config.toml
image_size = 48
encoder_arch = "vit"
encoder_mlp_ratio = 6
encoder_head_dim = 64
decoder_width = 192
decoder_fused_qkv = false
Rows from block 9 of the text decoder of a small encoder-decoder image transcriber, named by matrix and row number. Rows with one number belong to one neuron. Each number is 128 + 32 x the weight over its row's rms, rounded and kept within 0 to 255. All counts start at 0. Numbers have three digits each. After the name is the row's rms in percent of the matrix's.
Before each neuron's rows are labels from the 100 texts, of 14976, where the neuron reaches its highest value: "fires on" is the input token at the peak. Only what is clearly more common there than usual is listed. The data: numbers of one to four digits printed on busy colour backdrops. In brackets: how many of the 100.
# fc1: MLP up (decoder.blocks.9.mlp.fc1.weight, 1152x192), inputs 0-191
# fc2: MLP down (decoder.blocks.9.mlp.fc2.weight, 192x1152, transposed), outputs 0-191

fires on: "<end>" (77)
fc1.146 077:157117137113113137147176077167188074075162183124110160092112113183168077048194197154079124143175159114097093109152068141121133156100163157084136113163157081139153170132137134134095125136098103107149112170170070091162143161147135115160107138127144159131103126093168139110109154132158090152135080090173162123177109109186148127155150106140096117144163149132112160085154157135102081180123118176154147142194159122131123098107086086158114175093097107127088097133101170088163104187109088090117091119166104154110131165170110187128117177108079160103109080137119165188107132179171111101
fc2.146 028:101064135124095084078138155127162181093113108122137084099098081123100168153122190176089122170115056093137144164119140098169163133111111113093162196113134093156090136066075077113156173145135088113152078146114072166164085092158167129147167129120111132110085106091116133158105123129147064118126161143160119111135117121102060077099100098074136113137154141122123133180170123130124151094118107077134101167169173147131186130139101176145111081119135123156144110096072159154137130135100129082071191135172189098045076144100100094093177140165107130086099103147133139135190136159122166111

fires on: "1" (17); "4" (14); "9" (14)
fc1.157 081:128106107146144160177118073145138120100106087147098089140157180108149156130116108153171142182094111095179183100097141151126129149070173171096113174185172119072173134077086153113146075123092109149184081111090107154144153115151149108187166132175172083169106123165133131096152102145079125138092182133156108118106098156148075166123110193168134129159120110090142172146059067166113120101185150124083143100155141132086078116104084172099104129190116105192112118168176153129073135102121176109173117166157106094121107148154098139097144160139141151148145138171072120082147077098134123167
fc2.157 045:129127113091153126129143127164101168172185111111114155088103154141176139156135095105118115117164175220112093048117176139100111073127171128152155171114078150180100135104072144094128161162143128134107117121149148181119116146083108082115090127132058132145121187118116114144067130116141144146113126176114140128124081119106177125182166060141134131123147164161107154174204157183092125112091092106177118123119104127123145195133197191129105081155177133158124105092125109100132162084135081174127105110126179104126115106080106182131153123114187119070060137087151138093098141097071087132

fires on: "3" (14)
fc1.766 108:100134132077126121164117110109112157121175138166177095163073119126112125132098147132088084080097159094136145167134142106090161150174084175169141185190074169099062121089100096141110096138111159093104197141091145135110154203129158147152123161115148097063095140159095160106118086090116168149119127137128168171081134187153088099102079136138194150136128121122145102198174135094134078142123166116147096079168150085103084140095157190128130129135175130182146203085101141132170113159121163081147115160115200127141121134129156117095146150133146179107087125172144100126183146168161169128
fc2.766 129:030117155153115120104127164126165102161168133164128128082103161179144073154191142124135141130132092175199129084082135108182093112104116112152121100077133123154154091158088089038178098175138088110104098129169174189111117102132189164129168141097101121106107118135139140052127143105134089146109153107132151079108106074124134185129151039138108105150133141138107144176156079143183149126100103134167111104098156172114131111151125179092128119121162178181086066116127100127068121083149128207151115131151181150105149115125098171125138110139169120126111138088148125110124149130068109179

fires on: "1" (31); "3" (23); "5" (13)
fc1.686 078:161119130143085095160088058129080111106163161091159181146107118086166144100153185099173128093118144127151125186174142159146185130089123175152185177172107142139099171164171135151080133112094095108147185154175132105123164149164098084150172094131116144131155132126164121081127088145169105080114091123186093118159166168180093149163123096089181126081086092082168106120137114191127122160080108096099136106108159091168170158122151109115130142134135143148071111176123087079110134081155106129149146099151129088161112160081171143106094080080120156191159082139132087178126132146074110167
fc2.686 025:062132142082155114151109144168087064175113092134129180140105104082110131185131096087134134085169121183093142095159143122168138113100101176150184115148176090166143148072135146128148099125121152159160085115121160143127108155146147188108164158157158123129106155179136098151114143101084166179118098102115171126129150090154139150133139160117092086137175096181112090142181173129113083130110155079135130169051125123167070096141107104088126097195076184147078089042106133113136082099155140153140130119129132155165098180093112075139108086073144140173168136091086182073128165115142121116

fires on: "1" (13)
fc1.12 128:184070106134119099068093079076168104038132128102169153121121108098108115114170131149129089114118134127104123149165111168127082141117099145176097200167174157107106084147153157169118130097139095191146165117117138100152102154104138088087104128149147137167141139064070127095100145096130184098164076134106114153159193181135093145121095149141138122176131061154211148167113106170123202136143114089106098103138104152124137143170078080113130126113119105116184129120129191150164137121125152148154140086119149082059194134129129110169169117106127099142105161180102080158108171113110075112
fc2.12 160:118140117161125102129120105111070080135109115155137110103147120137112166146161144152100155116131115101112146102211089091159123169119120135137099099151191163059151138123148061132112102136171094074118147097192083069129195110135052136080119109123142158124178161118105055127161128103120156088090114091111120149154151135133159144136071165074150098163101136130119160093074135105195171132188097090142140154135113153120113133131085109144173155114124102133132138145188196191068117124148157101143100099167094130138164122160146134177092202127143126106093197135097097162105141178105047082

fires on: "1" (13); "7" (12)
fc1.338 090:091112154123175165084126049117147116108093130096101175086135106141202065123185145113123139153156144110089130170171100104158136090121156186144128159117118088085150069130150152089152145098144158110143117126136110158139142082104126167171092108140214101162150198159139121106119126091120136160172092145149096125107095136176164146113163153115086097100106137152158164181121170179102117142137150145170094093149094106077144145133108091154162172128094089109083138150114130101159142067105103137143172100099140126165133113081098145161132084110198114183144039175093077129085093182180095161
fc2.338 064:134097120113112155147183165148107166122149105151111102121128120132135141204120106090083109115103109211112135139115157108121119131161074135185179122116115157165085135123089106104090102127118137170132145173197151175118073118100206152134133089077114081063096140124115139123182142142076130153159159137177120091110145105133080142114106130098164132183120120135109117147168083063108101109107098125158122159156129136146085192175095140112070176188092210202138089126155116130084121090097138172082121127119138126088138118133031114105174106139090136135165163128114171083150166089120094174

fires on: "1" (20); "7" (18); "4" (17)
fc1.189 074:150105164088142156143150172168136096103128159120098082160165087116174121130128162085087098171164194095150073212190131164111175093089145169114152115145080140162083179086177111124174163090095131131159116119092142112184136161157108094140122088184149141110097102126187165130090174092126115087130097131147137139185095160173083084100171111137182126175087140139105088151081132113132111115147100143133156074133139092139094154159168115112176128115074162165107176102141101085102109125151127157165107173091120078176184111141147140089161126117087128147170077106116084182131092164146089127
fc2.189 030:080103087143142090106102091169123143138096183069120097106156130078167146115098136090174153114118111134138148089087141102131096137147098081111121095118115146099108100090111147061153148155127133097177176077167149154153155188099146121167113169121123161112163188109091093099109141082095040144124135149139121160081125144157106125180137140094139135155156129088120096198158191127084122196131064143118137129103093174084119109126152101165136070161172167147130055146135114181111104099140104090153123130188165110137123172134099131077182116155102061124173124166057116151082188115104107141

fires on: "1" (12)
fc1.624 148:149157094076115130112118078127109148133113119104140159139142160095119112138170121116149214159132143125150179134102139140122145109114139159080102098093117107056068177141134172101099140128148177077133113076087110067128156139151095092140143148129173147098114134123123131088057135156173105135115131102172155143144149181129174088104178172107122097083141130134114171101180168154167121187133108166129134132181132054083211060097151141171141116129119094139097147119123154075152211169188129099193159158184178119121122167045159090154131157128180136118138119097131097114118125181142148116
fc2.624 178:117181119090166146150140106127143107163133036125179151098081157147156112173134104133107148142086159255085130087174133073121132129155117131167098128131120114137201116086141138148162152172167157073092111114098163128127130085145116120110150094090094098104128103138161156122102131068136160119097108164087186152158111118132178147150123079124139116117123194195133118090110127162143121118123099098158103123039169125097123121148120127122108165137107139177139153090109135096081151104091132161157111145096147155101065121090163141190140108111169082123119089080143129141109147095145127158

fires on: "3" (15); "0" (15)
fc1.178 077:101169165175143147148147064087182064095167150138177157120088117076123083146139185175174166108107136114154076180121164093110114127093122175097098151171107178122158121130166152140157100127173125141085079137163134096178093160109130167169086143151170158164160105099075092094098176140173121133155154122086149103122098099134108113081140084168136129087147159090099120119107131156116136125174121175087157083180163111098136127120154087112078183109130161109163108172163085112118149176093102135195160132143099076139151135100153095178124133166086147183179139126090166161068111173117168108
fc2.178 027:125162120133151131122172172131075130173101172148148140174147168128166171159106143103198086117177111139115107070193196107130061112165135091167124156118131121137124116158114112095183074103129129085136140149128095133110097092082150086089117098174106100106105138164131091120162152160090113090096105109136165129127107105190130138127102092179113055122081130088166106112082077129149144118153119123118088182123103142156108095128141092151090161094158129186108140175194102090108074168045117148081124147136110090115180147198153153136100111119101072186157146132105122204154157105114081145

fires on: "<end>" (45)
fc1.257 108:131168131093127087134152111106124147092125201141186099115108145130150123069154174144167123101108101122148163131101129169169105137154158108083094164149092091066183105179185112137104082110151132146132181133111174095148151173097088123099099139127158129152109159139163112086134109165124168121183111113126125187143097116091111140097097199188178103158142088135122171122116178128174148131111165138090081114144107112103176123081124082068094073130174078103118101118121124100162101085167108162175059067089112184170184119179128171163117181192124091172172148153155136116112153117111129111
fc2.257 105:134109129111132145134120107148164111161170108098129100120159136103164088216110106144090130110131133255096169120165127133133117183104108097145153090141124158173164134087178101150132112152158146124113086147135153132153123091143130115148122121063159102135162105128126094144114104113125142181048091150096148153109113161154072143125166110084105112065121129151117083131094105141110141056186105083118162172021137105102076103165130107170127188121100145138141130100123132114101147120138190106056168106144168149146058171110155072150157119066127133133100109104152167110115092080166165131

fires on: "<end>" (80)
fc1.534 080:099135138074150160116108144132090071099092099135133132154173106127088110115104118152123158109163097134092093166156109142121085164178097133120073148084165102083155147165160106097108140058160170081080094101135107114129105105088114139097143077200150126120111099095137077148157183155097113127168098145177130171100151121134089108099114186114188160160172136179120139078143085170127188174129163161130120109159143086120177074193160117178104162139174093130142126168145149082169147145128123085196173180122121096143123118148118114162134075121086166085136068100092110093063095166088130103
fc2.534 043:138158128116182114116144119107172161181130161131121183116089199144159145107089115116069179180183089145173127108072149088113176083142161097156110149125118098141122180157071166077154164176084199158056114099102157203129083132187133157120163135091091157126113146174158132077097130155089116117150180123162156071132162131146156123131163076131128158123132138144143179148162156143104148124111112115158104157112114086131174156151149174079078074104156116116140101168091077079145147131119130121156102056134159094086086109105126158096116105106130108118124059077127162107139156092086113144

fires on: "1" (25); "4" (22); "7" (18); "2" (15)
fc1.66 077:076111152145081102098097174090117162073129131145112119148107167177150131125084124111084096143103126066139102144179152171175127142164089109083148098172176106134103134178164164075113088069082097107108148159148114162106085164104176161122084072127139142114084161122166100097113134155114135106114091167078160088150140110140174118080172165172070097117081098085131152112129153117122144181112123082114085076152139080147106158084119151168093106110117164091134176109152163190168098076180092079111089158097129106168096111078169078087097119127090132076155161100120108103148102119181118128
fc2.66 030:124130144130139130105146122188142091102142073108139171143202215173138152113111150168121156144076116147143137133162137146104170139152186075097100143093163114160085102117156189128120143132127192100145101070160149146122089108133129062081076160095114160169141162119130127130100171125168118052115141061143136078095083136097137072172170138119123072079146140112078188086117180163169144154140075104129154137075098161080187101149088092154097112105176081169155141121144157131127186153120179132116141111118175116124140084099118164142145128162108093111092107090085158085090120091126103126

fires on: "3" (14); "0" (14)
fc1.405 073:080153079144186156114176135087148078133138137090093142104172150195123145165093178146164113128084165077132171136111155100109136173078141096074176101166154114113120137156145173119096094091162145146166086158167169122126092103119134142141160096180168166125123169190149148080143154159169140134184130173108139166118124119147076084116070136100175183167162101107121162117084130155079181099180079159105110087100156094092094107108128183126144131157117120094105167156114170165137114119162175098134134103160120171142182162111157086134083150077085091195135112099142126123109096143166151066
fc2.405 034:113219119122177148138123158065099095170087140136109135140099122141119129127145125092132189168123149177116187120187140095145114151120133174149119164173145167104138187119145117135179074100147099074171180154136140103091098112112142129106110088070071115165120137084156096129175147158097143076144100135095104160188125125171128124068111178145103097192115155079130137083112108069171089097134131162118106178142164120153117104110111144113148120115111143092136155173177173103078183117125113144113067153095086116126172067147127158137086100111185092143104196125150133202104107143125055131

fires on: "<end>" (100)
fc1.474 084:109112140115147134175118124096129135106150145103143188094103103178179080084134132178177123143144145111089156112104091146118115137102107115113113125096104107131113099171195164105169069108159147072140091099151173069185121070141152114163087100179131099096166118156076091083112109137177168162134124174134155133154082118169111169089090176151088121158093089147175133164105156155117109123175175139081107102195134155078179126092134115161141093155102102145114112108107164089112090082150164157098166079154095146191188119111087156097128185111188187109157111152165147161094128098162090163
fc2.474 035:145160136183148136118082205107088103143093140159171139140113093138073163163142105101122152112145074243116153111122134113177097148186100101140124119140145164127168174130141133146151078137103148147116127166112095100097163144125149083120114114009086084135124088139129122118118073137096109181156150161137112091150127064113124128113079182141141096164080166153152133106125090037117083072126149096149143151125152194099109123156088144091158154089096143127100122119168096144131125140159104096024126110104114153121062176147128110103122108142090109167171160097128109148144147087115107137

fires on: "3" (13); "5" (12)
fc1.361 104:073162146082150143176099092149079113057162161155128163163174127115122118075136183129138088127140108095120174152130090175128205165110136098158122150155178093097119143164181129105117068080193090138087132104088133148134165100144158117122125093133204191114133147124085114101139166113211109165144099118084106094116186146114106105128170132176134102156140105091135125158125119172152173173153156115112172176159120067111126095142117161123156093130167152100138118164094118087163151104160107128123135100100153140186087185149098107192150163149081180189163155180166133111111151106168136148
fc2.361 137:128090097118146120101129122149125248141087066164186115081132160081078155170126111150094170148130199208111150110142132095160085135126056162155123133108129180136134141150125149207093058093094147163116113127144122156098125125141140069135091052104124109124048110151110142127088075104090118094150144114140115128143139122140119128196112174052138135106117114178141126084157186094125131132116129140110077131126125145126111193137173116122089211144129129162194132122135134164129170115170073144121145132095125155095097118105133114188143123124157096119119166119106137128129103084092172162